{"encoder_arch": "poolformer", "model": "image captioner", "crop_scale_min": 1, "encoder_inner_norm": false, "encoder_widths": [48, 96, 192], "decoder_width": 128, "decoder_activation": "silu", "decoder_fused_qkv": false, "decoder_bias": "all", "init": "kaiming_normal", "residual_init": "none", "beta2": 0.99, "eps": 1e-10, "steps": 21900}
Rows from block 2 of the text decoder of a small image captioner, named by matrix and row number. Rows with one number belong to one neuron. Each number is 500 + 40 x the weight over its row's rms, rounded and kept within 0 to 999. All counts start at 0. Numbers have three digits each. After the name is the row's rms in percent of the matrix's.
After each neuron's rows are labels from the 100 texts, of 14848, where the neuron reaches its highest value: "tokens" is the input token at the peak. Only what is clearly more common there than usual is listed. The data: larger renderings of crowded toy scenes.
# fc1: MLP up (decoder.blocks.2.mlp.fc1.weight, 512x128), inputs 0-127
# fc2: MLP down (decoder.blocks.2.mlp.fc2.weight, 128x512, transposed), outputs 0-127

fc1.200 106:454500423500547500544578500553553500500500500453544500500500577567500500500411537536500500500500440408500500500500560575500500500549468500500592450542466500424500500464500541500500527528500500443500535522465500500500578500563500500500539574500500500500548500542544445500500431500500417500573579412500500575459460411532541500500456462500539528500533500500583500472500500500500500404500
fc2.200 107:500377500500500542479500500434500474451500500449500500500521500455500500500585500500532500537500579389500500433572450450456593531579542500455608500500500548500474500500446452500500565500529446500454500474436500500500533500500569500500554419500481500500500454500449421568445500500500471444524459551569518470500500500429558500546500500500500561500463500500500535500466533500581500528500
tokens: "and"; "blotchy"; "checkered"

fc1.245 102:500500418445500537456449500471500533500500500500500555567486500500476500500500500554500540445500540500448500454468524567412453500462537562447544500447500500500617500540500500500469500587428574500438500500591500536413500421500500500500567534544500500452500500500547463500404433431447542433569500479454525500500500500500445500470448500500500461500500500500549500463464500549582500543500
fc2.245 107:467500531519500500548478500500500500443500533500445529527500451500443500586500561524519500586575480561500500500500558500539552537500500541574463500500500500500515500500500449500500482541468424581500455452500532500500594500500456433441500500500500500454448432446424570434472500500500528550500412521553447425557568508454480500500475522480469500500500447564457578583500431500571500471500
tokens: "red"

fc1.143 100:575468477500555460500500470500553470500500500500544500544500479573426446550500442397500500500500500500500500456453500548434500456458569500551456500430500467500500500535500563500500500500500500500500500500529580500546549560500411462500464500535500482527573500545500552500500500591547500554500445500500500500500644500500544500555532415573500500500548567500500500532413500531583500500546
fc2.143 082:454500541500500538470500500500500575500500530500536578500432500500560413454500500500500518591469500565612500500500500378500429500500500500500500500629453500468500473500568500563544465535500542467469500433546500500531500452500500459539456418550575588500500500500500500500500500505500536500594431500500465482500500570533531544500527399500500500500469500500500429469500500531500500538500
tokens: "dumbbell"; "boat"; "dog"

fc1.100 096:549597500459459500453548500538500500500500594568546461500500439500452462435440550500539500500500500537463500553554500500544500500549542500500500624500548500500581474535500500500464587529500500500459500474437500500550500570500500500500500500500500500500500500553522500500467500500500399500500500500547500442442500439451500500500539500556500585454500454557500500552427500579628500546467
fc2.100 103:436500466554500555500546563500500475543540500561500500561500500546569500500459478500449500500500500500546539500399446500500500453476500464500537439419543500500440500482500420500500524536536555500500479500500565500435519500500434500500521477387500451518500533466579561543500500500500411561458500500500500500500565500500500500500500500500546567556465532500500576440500634560533500500588
tokens: "dumbbell"; "airplane"; "mushroom"; "boat"

fc1.197 109:432500564500445534500575500433500500444500500500423500597500500522500455467449533500500571442546470534577500535567462500500417500500400530500500500500561529441468500500500500468443500500523500528500397549459500444500500500427456549500500500500500500437424541594547500500466500481500500535444500500500500557464500500462568417554500518500565500465437460500500452500442538500545500500465
fc2.197 099:538500566500551500583460500533576500500500500526500500500416500526500500457500385500500500500416520449500516520544523500500462540500550462439500500544459542538440500500500452555500500534500500427500580531564533454524500435590523428500527500432500500500527500500500500500500542539540500500500500507500543500530537454431500537500459535500602581500478500401500500443557468406500557500570
tokens: "orange"; "and"; "teal"

fc1.481 091:500500457500500500544500500543500429592451425500567547500500500500561435500500421435410500500535464456500500464500471597500563500455500500454500500500500464533445565458500558427551500537429555423500500500410500562500537500448500500500500574546540448500500500500500536500500500543439546414593460500500546500500531461532461464500500500500500500500500500587500453462565548500500459500500
fc2.481 113:475540522500500467500527544500500455445500569364450500557500476475468551500588500500532500469437462500500500500547500545500438516500532433500500463448463500473500483500470500535500500397600500537500541500627500500443444500475460500500500500539500529500500407500500485447500500549451568500500500474500500459419442464500537456500500500500573429545538500544500500472458472572531547474570
tokens: "a"; "white"

fc1.320 099:500500541436500500529500460458500500447500500500421541563456462500500567534399545406454566544458533522500408500500500500548567436533500500413500500500500500500500500500500537538596500500500429500500500500500527500465500500417500500549442500500529541500500500444500500549456467442455500535552525500549583500500500500500500452500619500448457500455428549500500554545500452437500427535476
fc2.320 104:500599562580437429449500500500442524500500500565500500538471468558421425500443500500535462500484465500530500462463564417419447534445500500500500523518500500539500500500537500500404500500500500500556474500500500476557473564500478500533500647466546567454500500532500562451467500540481500500500500500438500500457500447500500500500473548500500591500500500500545500576460549500500500405534
tokens: "orange"; "red"

fc1.251 087:500533500598446431500500446546558459524451500500569429450500500589472544469539547500410543500456542500500559448567452500537461500449545500461500451549500500500544500454460500550537466598536547500500460500546500558466469500437500469500419500500500538500453500439500561500500500461500500500543572500433608500500500427500531500500500500448500500500500500546500500500500500442456450500578
fc2.251 094:402500500534540500560500500578500538500545436559500500558541593500462500429549500529500610500520546566500432500500500473500500500470520500554500500522500445500500500500464447500500500500500524500500544500500500500549530500548500543500500500445387550414500500500444500478500443561528545500500433500500392500547469435500500556419500500500491500500447423500500418524476474546500545591500
tokens: "and"; "orange"

fc1.116 096:500500535500460541554500500534500500448500500547474500500500500594500500500474500474521500389533476500578418500578500609464500500500500500462544451413500500500500500500500500565599500473464445468500500500410538532551551500500473542595537500449500500562500475464500463500500500500577538541500465500453500500500500500456500500500471500500536432545437500500500549500434500426500350500500
fc2.116 108:500594500557525404500500500500378528500531500500500500543556556500500416418533603500500537581452467553500522552500500500500500469500474500559485500552500469390483529567500514500546500468445500500500500483500523454500580500438473500451468457500580444500500465500476533500529541489500533456574500584485500423471486476541500459444500500500500500536524500419500500552525534460437500500500
tokens: "and"; "of"; "blue"

fc1.169 101:462472442532563500536500500534500500500500500500409598500500562500500500462500500500538500464540548541458447500454537500532544531471542500500500582500437500500535564465410460459553500607500500500500500410535471500500500452500530500475464430572500500436500500426500380500500537411472428500430545539553544471452554500500500500534500500478500561500460527500500500459500549526530500448449
fc2.169 106:500500540500500465500420500500547469561466500449579500554523515569532500466461500527500500500500464500500458594500554500565531500448500500500500500703530473494500500500570500568500474500446546528543543442434500500500500440513500500500500559500500500500532500482500500439460500500561500500519473500500396539540542618500500500500440460556532515500480500551443500553557500516473500500456
tokens: "to"; "blue"

fc1.432 109:500454500605500500471449436500460500578500552500500500500500500500534567449500550500424500455529500500500500500533565454500533410524500572500500500500436523458555529500532523500538500469500500500439500500458535500500533500500500500500500500433578395500554500463500500546449441432535500500547586500556638575500500500465445500582465500433500536500523477452500500500500474469539430534461
fc2.432 109:500500598568438485500500445500554428585500540500527464482500500500553500543529500500500543500537500500543553453576500500474545500478500456523500466409500550477566500535471533500450454500500534477500468457516500525500408500500539500446500438446500500552462545446438500579596500522500556402565500500448500453553500500545616500500500545500500500461500441441500500500500437500500556500481
tokens: "brown"; "green"; "orange"; "red"

fc1.325 108:478449547540563458607543500500458526500443459500537500551500500565500500500466530428432500474500569451448421571539564500500459569535500559575399500500540556500465500447500500525500500528448500500500500543407500500538500462570500597500458500526500500500500500500448472500548500500470500543500580456523547500500530455500539571538455500500540500450535561500500538458500500550500546500431
fc2.325 110:453472516500541526500500500468515500500461500500500500414500500589469500431500500521500434500500519453571500524468546500463500428418500544500541500534410470477581474500500468572500616467500538500500470437578500500458481581420534500558500518557500500500449425500587500500500420500500456514500528474529544500500540564542500500500500500540487423545413500474500542555500500526454541453450
tokens: "an"; "checkered"; "striped"; "blotchy"

fc1.466 098:460500443569463500433548500500500500455587545527500555557537454561547437432573500556500500500545461439500430500500500533533500445500581569559500449500535471547559500466500587500500500500500401500500471456531522448533548614477532500424470500531472532458500458500446556500500473500535500500533532500500443500500444500500500500574500500500394500500500500500534464455500500528500500433500
fc2.466 097:500500539500549500525500500470460533500519500500500550428500472472500564500500500534463415536500500500587500538500500500500500559500500500536482593500462500500397500465549535500537564381500481549500468454500500500500535414583445574602400484500500500500549469500442500533500454500446500500500500533548556476500500532535521459500541500500409500533500500580538562574500523500546438558500
tokens: "yellow"; "orange"

fc1.484 086:500500500500536567449500500556500500500500562449500500459546500500500500500500500574500500474500554456582423500500545654500446500500557621500500500454573500500449500500500431500457445437500500500500500500577430500500559545451500540534500500500500452500454500469500500445500500542459500500593500500500539557500500500475500556538500500457500558500500500434570500443500587587500473500440
fc2.484 092:455551500457500483500500500551462521564500500436500474396500477500500422500539500500445500560500538500500500500500500500500500500500467500463500500571339500500535474500500500500481500500500449500500500500536469449500500500589500420500500520500500575500500500539500500451500449500452500455500586500500473452500500426500560500500545500500410554500399423450444604529500500500564613482500
tokens: "to"; "ice"

fc1.444 095:500379500500420500447500500540500559470500547500500500500468500500500500405427559500450534472535500500500476500500500540500500500463500465500552500559420500500500458453470432443500500586500500475448500500500500500426391581567539500539500471460500450435439500500500463500457565500500430500500571447387500500453500500500500500500500500428500500500524425583500543587500500500500500500500
fc2.444 099:500500500455458460500500534556553538500500500552526537565500464500451538500460500500500537409550459500399500558500469500500500500588410538450466500500476463500500500464556517542462545500500500500585500455550500475453500500461561388403500500500500500474500439500500500418477500569560500539500500533500474500500590548604500536500500500545580572500500521399500453500500500500500500500500
tokens: "and"

fc1.234 101:561500532454500475540500500543500500396500500500454500500500465606500500500472500500470500535500500500500500547616559500500500552459500531500429500462466500500533473500547500500500603500471467458500500500578500464616480469500548500500500500500410500440500471500500500500500500500433500446648500500530548500449545405540452500521424450547500500563556500433538500500500500536531541500500
fc2.234 088:572544583500500500549500554530500567500500531500500464500425456500474445571500500500500500527446552525500500500500500444500500539439553500427570500589457436500500543448500577500500500565478500430553500500500500500500527500500500500500422546500500500558500582589567423500442469500500575500440472564500500470500536544538500500537500500473500511440573500500574500500445570406500541500500
tokens: "brown"; "orange"; "yellow"

fc1.5 104:500500500500545500500500500500500500424612500500427561536426500500477537435461500465553500537500455500563532458500500500500500500589500581545500500403500558455441474470500500544400458500442466500533500500500449548500500525584546500424436457461549437500470422500500446500538445500539569549528500500500451500500500527468500536586500500471457500500500458500500534545447500500554546530438
fc2.5 119:500500548417500500500500466500500500598500479445545457465562454444500526459500547432472439436551548478440500524537500463572588447471500578424500470485551465550461500500500500447500500500466540500416500500460500541500500500604446500419411555500388500532464500452438500500535558500500500539500500453468447500487500524500500500525548500462500520530547538471545479500556500532480486531500
tokens: "orange"; "brown"; "red"; "blue"

fc1.260 102:500500466500500562500500500500500408500412535500440500548500500500500444500500500562446500500541406500500500500500555433554500552500476500399500468500500452500457586588500530544525500537530500432500500500528592538500563550500443500419500500500562394500475500500500562500401500500413500545465450500472579500549500500500500554555500465476500563500500465468439500500532545500526500500474
fc2.260 103:571517444500541560524540500500500388531500570500567500462492438629572461500460466500547500500500500474497500526553543532537443557500500500500500526500563500550500458536500464470500500465543432531421500500500465500500500462485556500500445500500500483517500500500540500500500424448570500500500500536500500500500545482559500500500390572443540452427500500500594433542500500528407500544544
tokens: "yellow"; "blue"; "grey"; "brown"

fc1.244 123:500470500433500562407500427500540500439500527536500587500451500500429527500500533469557523524540500523465500500500547473500480576414531438500473450500500471500441500500500539500500570531500500500450500531500468476500569500562441571535437539500529529435447500500500397523523500547445500596500500417556564538444500500462500475526550420417500560500466537500526500500453500500500541500478
fc2.244 107:500522558500500458470500500500500500500500500535468519449500500462500478536387500431421500595500440500468500456500500554500500438467580566500500461500558462537500415500500500531448500500534500500453500500500428559500554550542550500518438566554457441450500460545558523465500500597500500456570500439417436500500521548500500456450500500549500500500467582500500500459500524547469451534419
tokens: "dumbbell"; "boat"; "<end>"

fc1.381 100:450500500500524443432562536500500558528500500469500553500442429571500500500555565453549500475473530460442439500500500500552434595408500500500500481500500533500500585533535500500500500451500429428546500500532500532463435500500500590469500448528563500500534559458500430500553500500500500532604449467454500407500450444500500468500500500500430500500471500500441603500500500535500472526500
fc2.381 092:442500500541535461500500454472500575597557500500500500500500595385566539452437561500500500532471551500484445500500474500500500500585500500467500470419458500459500471500500540500500500500500560500500482500500500500549500408500500576572500576531479451500538500592500500500538500521500500500533500544500500500429500500500468611402448500500457500543439500500500500550415529500556443500550
tokens: "an"

fc1.113 115:500500500500500531563500457538500547530557500567500500538500440535410500526500544428550500472474553539500500533539464474463500564500468500527467524500523500534476500500500560500426500500470416453500500458500451500545435453500472500536409565532427500533550500500500519500533537463500536557500601500500529439500500545500441623564544479500500500406500520541395433500472500537556500500471
fc2.113 111:523580500500500431500500500376500500588500500582500545577520517500500500401500500500500500483500500500500500500500602500500500500500529500500468454463500500459500482581525500500500500500500500387500500521524533452500500574440531500500450468473553622500451500518500500500534500500477460500500500465443568443500500500500500500432419591525500529412547474419500485500500500438540456446556
tokens: "a"; "orange"; "yellow"

fc1.410 103:564464553538430535500571500532447500500500455500420475471500449449500454500500472500500500500500500425451500399586537500469574453464500500500500464500581500441529570500500500544500441500541457535500500500551526500500578577500500453549449549420553500526500500500500500500536500469462500566500558538500537444528500571500565500500457422468500500431500500459414535557500500500541527428526
fc2.410 106:500572463500612500434500528500500586500500521500457500471500561500445500500568560500530452529465500582451555459500500554500500500500535430477500530500448572538500500561432521579500500456500404450500500500500500500500444500500500500532500447500500500500500500500433500540561479500550582540500500455473555500414437455406416540500527472460500539500500444500528424437469469523500500525541
tokens: "to"; "yellow"; "green"; "orange"

fc1.332 086:574500500500500530500463448551540543500549500500500500500500576500500500500500500500500539500604500500500555500558460522500559500421500462440500431500539500500500464438500571500442542439500500500407500500428500500500500500436500401449401574411500500596500470500547500500500417500577535500500500500500500531500500449500543546523500541500554500500500446421464500500555500457580500450452
fc2.332 085:500500421500500428537500444500446441529588526500468500483500500446543450500585539500434586500500458500571439447500500500610413500500530500500455572540539500500500500403515448452500500500500500500533500543500500500500500529560500500500500500563500500500435500578500562500562500436525500539565500423500464500618500500529500500500477500500555500500500563479500500500500500529500605500557
tokens: "brown"; "the"; "red"

fc1.30 108:576500556500459500547459467500541537500559582500500532584462448500452500433500500559561546500472500398500531500500572577500500500500421534403500500500500523534471500500500500500500472500500449500411465469500500587455555500500470530500500500500500558464449500472440540536432500586500451424500561500500500500454466569530543500500500425500500500467539500533550530536556500549575500525451
fc2.30 103:500424455500448469500500500529500438578500500605500438500447558500500500537567477446500500500559528500500462500500500500487438615500548548518500544562477535500473543458585500392500451500456500500500500483477500524500500500469485444500500500500500500521389553500467428500500540500500500500500426451473462500456558518463612500500500500500500500528500459500459576500470605458500500500416
tokens: "dumbbell"; "bottle"; "boat"; "pine"

fc1.258 100:500500543428562553451479525500500565416500500500500500500500500528500548500500500500438500464535466464395500592500500500447500469453443500500500475561500463500500500546500500467453521537500398500500436500500500455574500438500559545432427500419463500500500530500532452500602455500500522469500500543443500500466500500500429500500500544448442563582533408500569545471569460500500462500523
fc2.258 095:575534569465573500500500537500500500500500500500500500500500500500500564500500563476574500500376460500500500445395500500500500500500562500365432500500500500536500544500500500534500500483500500500591500430455500500538561500454500443500560433418481500564537433500548500407500526471533536543529500500500500437536500500540464500471500500500500500500587500500500443541500409500545563433521
tokens: "brown"; "orange"; "yellow"

fc1.135 103:530500500480464566500537500444500500532542560500500500500500527500500421401500533500500500500500427527457500500500479467548500551500431500549500578500471472500500500500500475450500530647500440500541500473570557588500459500500500533469574581500535500547500542500500441500533472459560539500547500428536545446444500368500579500500525476500500447500534467445500555500500500428500500543500
fc2.135 097:527562500500500523429500459500466500500500500451570446500461537500500529598533412530500500500500569514500500500458559500500500500500500500434459500478500451544500500584500500555464602500472500474500500500500500428542500500500452442547595500440500500474445595426500552532537402432421500500500554500500500500570500539500471500458458551434548570500500500500500448464529582500473459500467
tokens: "red"; "teal"; "black"

fc1.389 104:500500500406469500453538500500548500500500441579470528569414500500533500451450533500500455500500550500500461500500472578500525500443452500500500546500500500453500445500456500586500500522500500560471500500500529500445571474406531449500500500500548500578500500500500500500500438500555500468558500500578500500440450500451592538530578565454443500500552500616431531500436500426456500500537
fc2.389 089:500407454500500500545554500500557500500500472594500440500500440500500574553516500536500500524550468475500545428500500500399500526500500411500433556500500500500536500500542533463500444500500500500556461500500524527538427500546564464500543500435500500500500444445467500545500549500500500500342500500554447500500500500597447431500500537500500500500500500436500500598567462549444500500500
tokens: "a"

fc1.70 098:500461393500500544500500431536500453500537554500445500455539466500558500465547500500554500552465464545528500500500500500569477549500500500500447500346559500547500500500556394537500539562470473500500529455537500500500458500500543500500559556469458454468453410500500441464567500555500454533500474500500500432469500500500500520500500470411500500500500500500452523458455470604532567500436
fc2.70 096:500420587560500500500451474500514526500500529481564537500500425500476500500500453500500500500500500453462428500469592560500500500477500500466500500465542500541500500500554500500500607428500500500500500500500523466419500500663436500500460500465500500522500599426500523470500500558392500541500500500449564500551544500530500448443420459458538477500500469500441500500562462527537500519447
tokens: "to"; "black"; "truck"

fc1.57 108:500445564500440465500500433500500429500441500540560459500466500571419548530411500500500500446461605500500423500500546500467568500500582437500500500500500500427428500500500500500500500544599500500442500500500500602500500445500472500500500461423500500500469500500469500569557500500549500500398500594500466500427500500460471500500458463500479500526464500541433500438461545500541500500475
fc2.57 104:500435500500500500500500500500534545468500443500500528500500452482398429592568541500449500584500500567500500500500500547500440450424500500500500500517500500462500500500469541500527599500500469500500468557500438442538500500444500469599391473500440533427527500476473539500500500446408559546500468500500471573500533555500500606442461500500523500500456553500500500561500451500430464500500
tokens: "and"; "<end>"

fc1.335 099:500539500604465500531500459500500500573558417585500461500500571470537463500536500452500539461500465500597500500500500434539500500500500500540500500500463455500563583548601546500444539571500542467453523500538500500522500500527569500500561457474500500466500461572564500424566523451500588500553500500500445500500500545500453554475413500500500580450500500545447500550500470545500500500500
fc2.335 089:439500500500500500500547537500500540537443500500500439500527500500500479500525500463500500500546592500500500500500659500500552500500533500500548447545444500500500500590500560500500527526432500457500406570553500536500447577500500500541577500500532524476550500454437500500500500541500500547569553500500416477500500500412479500450500500629500447500500527428481500433500500453547552443500
tokens: "orange"; "brown"; "blue"; "yellow"

fc1.354 108:500447431564500500500537500537533500500451500500500546455526500500500442588500607500500500500459500500470500500457500409500375558541500463464571500454534500566500500500594500471500500500462500430472453478500463473500553500472500459614445443500541500500500552500461527500500457534500500500462500500443500500500542500500500500475500450524474500427500455553403500460478568560500555406450
fc2.354 088:553500500500500500500500500500549500475500529454500500552500500390500500500554500543500549500574429500558543500500476528500572500500500500445463531500585500441566500500410569481500500500500459500500500500472542500587444500500500500500395491419500609442459523529500548442500500450500500562500543355559462500500477500500451549500549500500500500500500424438591478500500541500500500500500
tokens: "a"; "matte"

fc1.174 108:500475500446500463434500452576500522500500468439500500545538471456554441481500500469500567500500550500500500500500500500404500500412500447469539530416500500468433563500553547500441593550500500500500500553500523500529500564500500535468500500500463534500562500561500532500462500416548417524477500446462577500474443564500438500532468455500500500500559564444500448561500500454500618460527
fc2.174 105:500443500500411500500500486475500437500500452470548500500500520559545500449471436500484556500500500500449500500534517442568543500548500500500453500500477531500459460540500500558500559570445608500436500500451500500543546500563564625500436500565500500547452500500500445500563537500454435447445551500500500569500500428500556424500584500532464593500500457453500500500500553500539500500500
tokens: "yellow"; "green"; "orange"

fc1.55 106:448606454414431538448433500500500555500545500566441500500468500570436500537500500454500500426500500500500500544542556500500500541500500560471454468444422500539500562500500552457583500565500500500500448500500396416500557463548526533500538535460500528500440442538474500482542466448500438500555472500532445547500531500500500442534500440462500500534455572500531500535500500500500465567500
fc2.55 112:481500500500500500500527500480500500500507500500500500581556440500500604457411500556500545440500415560500500456500500500609500500468500500469500500500500500500469500500500500500527459500500500529500571500500500569500500463444500500477465500500500435564554500438567422433500513500586632500533500655500500500453500464457444535500576500449500446500500500500500488471521500593469469500500
tokens: "yellow"; "white"; "grey"; "of"

fc1.175 099:500500470472500500543500500469372577467611606468422500500500541475500461561500555500442500500500500500546500472500500461580477555548500450500534458500500500500465500500500451500454500500500430500397530500474500593500500500464500580431470500448464500500446395603500500442500500500500554525500500459500500550500500500434572500500465500500553455529443500542500500500529468467500500469500
fc2.175 092:500500500500528558500500500500479500500397500500500438500484552573434549464500453500500500411500500453500610500437500500489500428500573601389500568500500500500500500603452472409500424500450500500500500582554500500431500500546444500500477500558555500466600500500500500500438558500451500500500500534500500500500500500600500500519500500500544543500455520500424500500527500531500500500474
tokens: "brown"; "<end>"; "grey"

fc1.401 097:584570500538527500500553500439500500522555500500500522500500435500500500500437577500471500545500500544438500451500500500500535461624500500433500500500431455500500500500500500446391500444500500554500500548532500469500500528500500500442384442536411534529500454465500446546500394500500411454500500500470500467454471460427500500500539538412469550500457500500427500463500462500500532538500
fc2.401 095:569381500567541500500464447500544500500500460456500500481555568454500523500500571500545544537479500500500500523541500523500500439500544500481500500500596500500500533464607446500472500500500500500500564500500520586531474464500500450500474500500500500500457567436500500547500500470559500475547556500539607500580531500500427535430407500563500500500543473500500459500443500449412469406500
tokens: "red"; "orange"; "pink"; "blue"

fc1.374 101:500500500562553455531599500547500500473500442500500500538500500534500537500500500452551500532465500500537554455500500580500581500500526459440438457443447500500500524455500500500500572500452500532500532500457500500447500428430538431469464500500500500545462500500500414537450534465500453500464500550467567465476470550422598434527500549450455500500370443474433500500500588500500471500500
fc2.374 092:538500534561500500500436387500438537521430541500549500551461438500544528500500554377500541437566561452500500500463469450500423500461463500500479543560543500500457500500479500500519500476550500472430500530584500500461528536500448500500391500500500500500523500500555546500534500500500500500500500416575412500500545500547427578500567500500444500544500500500500523500500535500500500425553
tokens: "an"; "blue"

fc1.429 103:500431465500500500546500455500526500530500500500500465500540538538563553500476500389526529500500500570500500500500474500527500457538500612500467540500556574361500548572500500604500500500464459429523467500543423500500500500500435582418500530500500500500462500500500500500427500525465471554600471500500500500500431471500454410500450500500456584561436500500470500500500500500500500500500
fc2.429 105:521514520500500569545500592465555500500392500420528464500467500500500404500500476500500500500531532523545483500500455467476500465428437500458623560500500500565540500500537500539548556500453570500555500500500500575500500514500500500500532471500440500569483500511500442500528540500458366500592500500446500500500500500400576466500449500565500500500500500500438536500500469500500500573470
tokens: "to"

fc1.479 099:500500500500500500500554469500589500500631449500500500500434525432500545500500549433432500444500564561424527466426500500404500500500500500500533500434425500556541552552427500549500500500429500465500528537399567563500452500500434500553500500500500540500500539500500500500500500550500500529537542500500528549500500500500500530542535500500412544500462539500500567429500500500574500584500
fc2.479 096:550500500440576542500434500500500500463558422500500500470455500500455540500500500569603466524552500584500500500580500448500500570548500534539480500464500500500530500500529565544464549500500500500500500444500457472561417500500534576500452521444500412500456500482443500455500500527500394542553500597435500500485569500458457500436500462460459454500500526500445532500500500427436500466467
tokens: "red"; "dumbbell"; "hammer"

fc1.440 114:470500449500500460482525467500558500500522500464474500552427500528500537500500500500447540539556527500500397500542526539369500500440523541469542500500469538500500537500500500500448516500500565500438453553546500500500568500500546500448422500562530500500500500500540533500500376447419594537566500500500558500500500413546500425500456542524500500441528500500454535500435546527559555547467
fc2.440 114:500500552500529434469500455500588552540528500500449578500518449500564500500403548581500500481536500500500500500500470527579614500500588500500455443590449500457500500416500500535541500412500500524523500449524500523538459472500518471430448500521548500480500437500500500440500500460555500526533500548500500500472472500520407538534500500438406500500500500500500500604535459500565484500500
tokens: "orange"; "brown"; "red"

fc1.125 098:500401431500469500439528500500500500500500545482449500463500500461411500456500543535459500500500476474500500536500500539500500500400433572500546500500567536427467389500550530557420500462542500500500500500531468438500500500566464500500500573448557454451500500549500500449458425555500500500500500536500476526451594500567451500457500548500500500500530560551431500453500500445500448571444
fc2.125 097:500500500539500500500500500500500500500500553500524500575500500500500463547571469528412590444500535500500521500500500500576574500563500473500535500559394500500500457500500500459564500525500476435500543500500438484403555500448479551500500500500500539500500463500404500500500500472418563500459596500477401551453500500465500546487500500500466500538500500402545500500500500540545631578500
tokens: "and"; "left"

fc1.504 111:549500500500500500500537500540500500549535418500434500576500564579500500552451466500500422500387533500552478423539469534560500500455461475528500500500551500578475500537427554500500546500500545425552461429462500570546500500572475500532458500460500500500500500569561465500500500500500500500500460500430500500500500500527447500536403545500500573500458451500500500500448500500550400500417
fc2.504 097:500535602468500451500500500443500447455537532500500500531457500467500475500575500558451500500500538420542500583585535500463500500446500551542500578555480500457500500500500470543393569582549500468479419545555553500560500500541500410536500546500407546500500594500500500500500500537500500500456474557500532376427500500500500447500500518500500500500533500500500500534500500500500540500450
tokens: "yellow"; "orange"

fc1.491 092:500500500500446500500500500469500500500500542552472500500500423571440538500467500588457541554500562468500500599532539470450500531500500557500500537577500500539500500445436500454500500602500500500500541441449553543500500550500500455572420500500424500500399500538500500500469425500432409453456529581500541500500525500527459541500524421450500500500500500578523500456500544500451523539557
fc2.491 094:500500446500500475500459500515542541529500500500500536500500500397500474466577500431500467394500465500500404534500437500500480461500500553558448457500543500483532500556457500548541544574560500534447500442631500559440528500500500500500560478536500563500500500456466541441464500500500555500458408565500500421532500455500500548453500500423500500500549500473519500536500500500500614500468
tokens: "dumbbell"; "candle"; "pine"; "airplane"

fc1.328 091:500468500536500500471521500500500573500578446360500500456500532458500456415455440500465500500500543500454500500500567500550582500500500500500500547500500438552500500544500500500500500500500572537439500500449440614500500457500533500411473535500520500463500467559500500444539500500418538477471550343465598500500527456500500500459558500500446500500500548500500525500500500500500452500534
fc2.328 084:554500544457500447426443590500500500500500539500500500500462451500448526500575500500447414418554462500500569480500500500557437580500531500500605500500500530500500500457500440541500460500500473500500500500575460500396500531414447469500572500500454500500500421474500530500463500500459500500500500579581439580472500531500500500453527546500500500500460576460596500500555500500500500546500
tokens: "red"

fc1.212 105:537555465500500500553500500500459545445500500459500556524530500536406587472500525500523418466434536474477451500500536500538500500467464562500500563532500500540545462500536433550500500500457551500500463500459500584500573592444537525448500581500536451500500500407500500500500500571522446500547530584556540576465500469591530500544500500529544536473539553500500571500459500500571534500500
fc2.212 102:419470462515464500455500500554567500500500472500500555444569500467500465595579500532500500558533546500531500547444587500476500500500458457528552500500500500569500546570500540500583467537448500500500500500474500416500500500500448500537455500616500544421565525564541500530539444440446522500529529468500436500471500456476500500500571531531500458500500500500500412500531569520539429443500
tokens: "brown"; "glossy"; "blotchy"; "bottle"

fc1.361 095:500500500462551447535546500500500438584500500461500500436500500500536500500456500539451500408500500500546500500500529500500500434445500567500500500500535426500566540500500465566500444500459500500544500453500610428549541500551564500561500463438548500562454527460438500455476446549571500427574544474567592500577500500500500537500454539500500461500500500500410456469475500500500441500547
fc2.361 089:500500500500525475500477500476500587423444500500467500522542500460409500500500448500500544500500547558500500500533500443500586500500547391452500533533448518463500426564432500537500500465564500500429557500500500500550500418423500500500458457500456468500576500500543528500581556452500466500500521500572386500500500500500455444404449500500500500500500500571577468558464500450500500500500
tokens: "red"; "brown"; "black"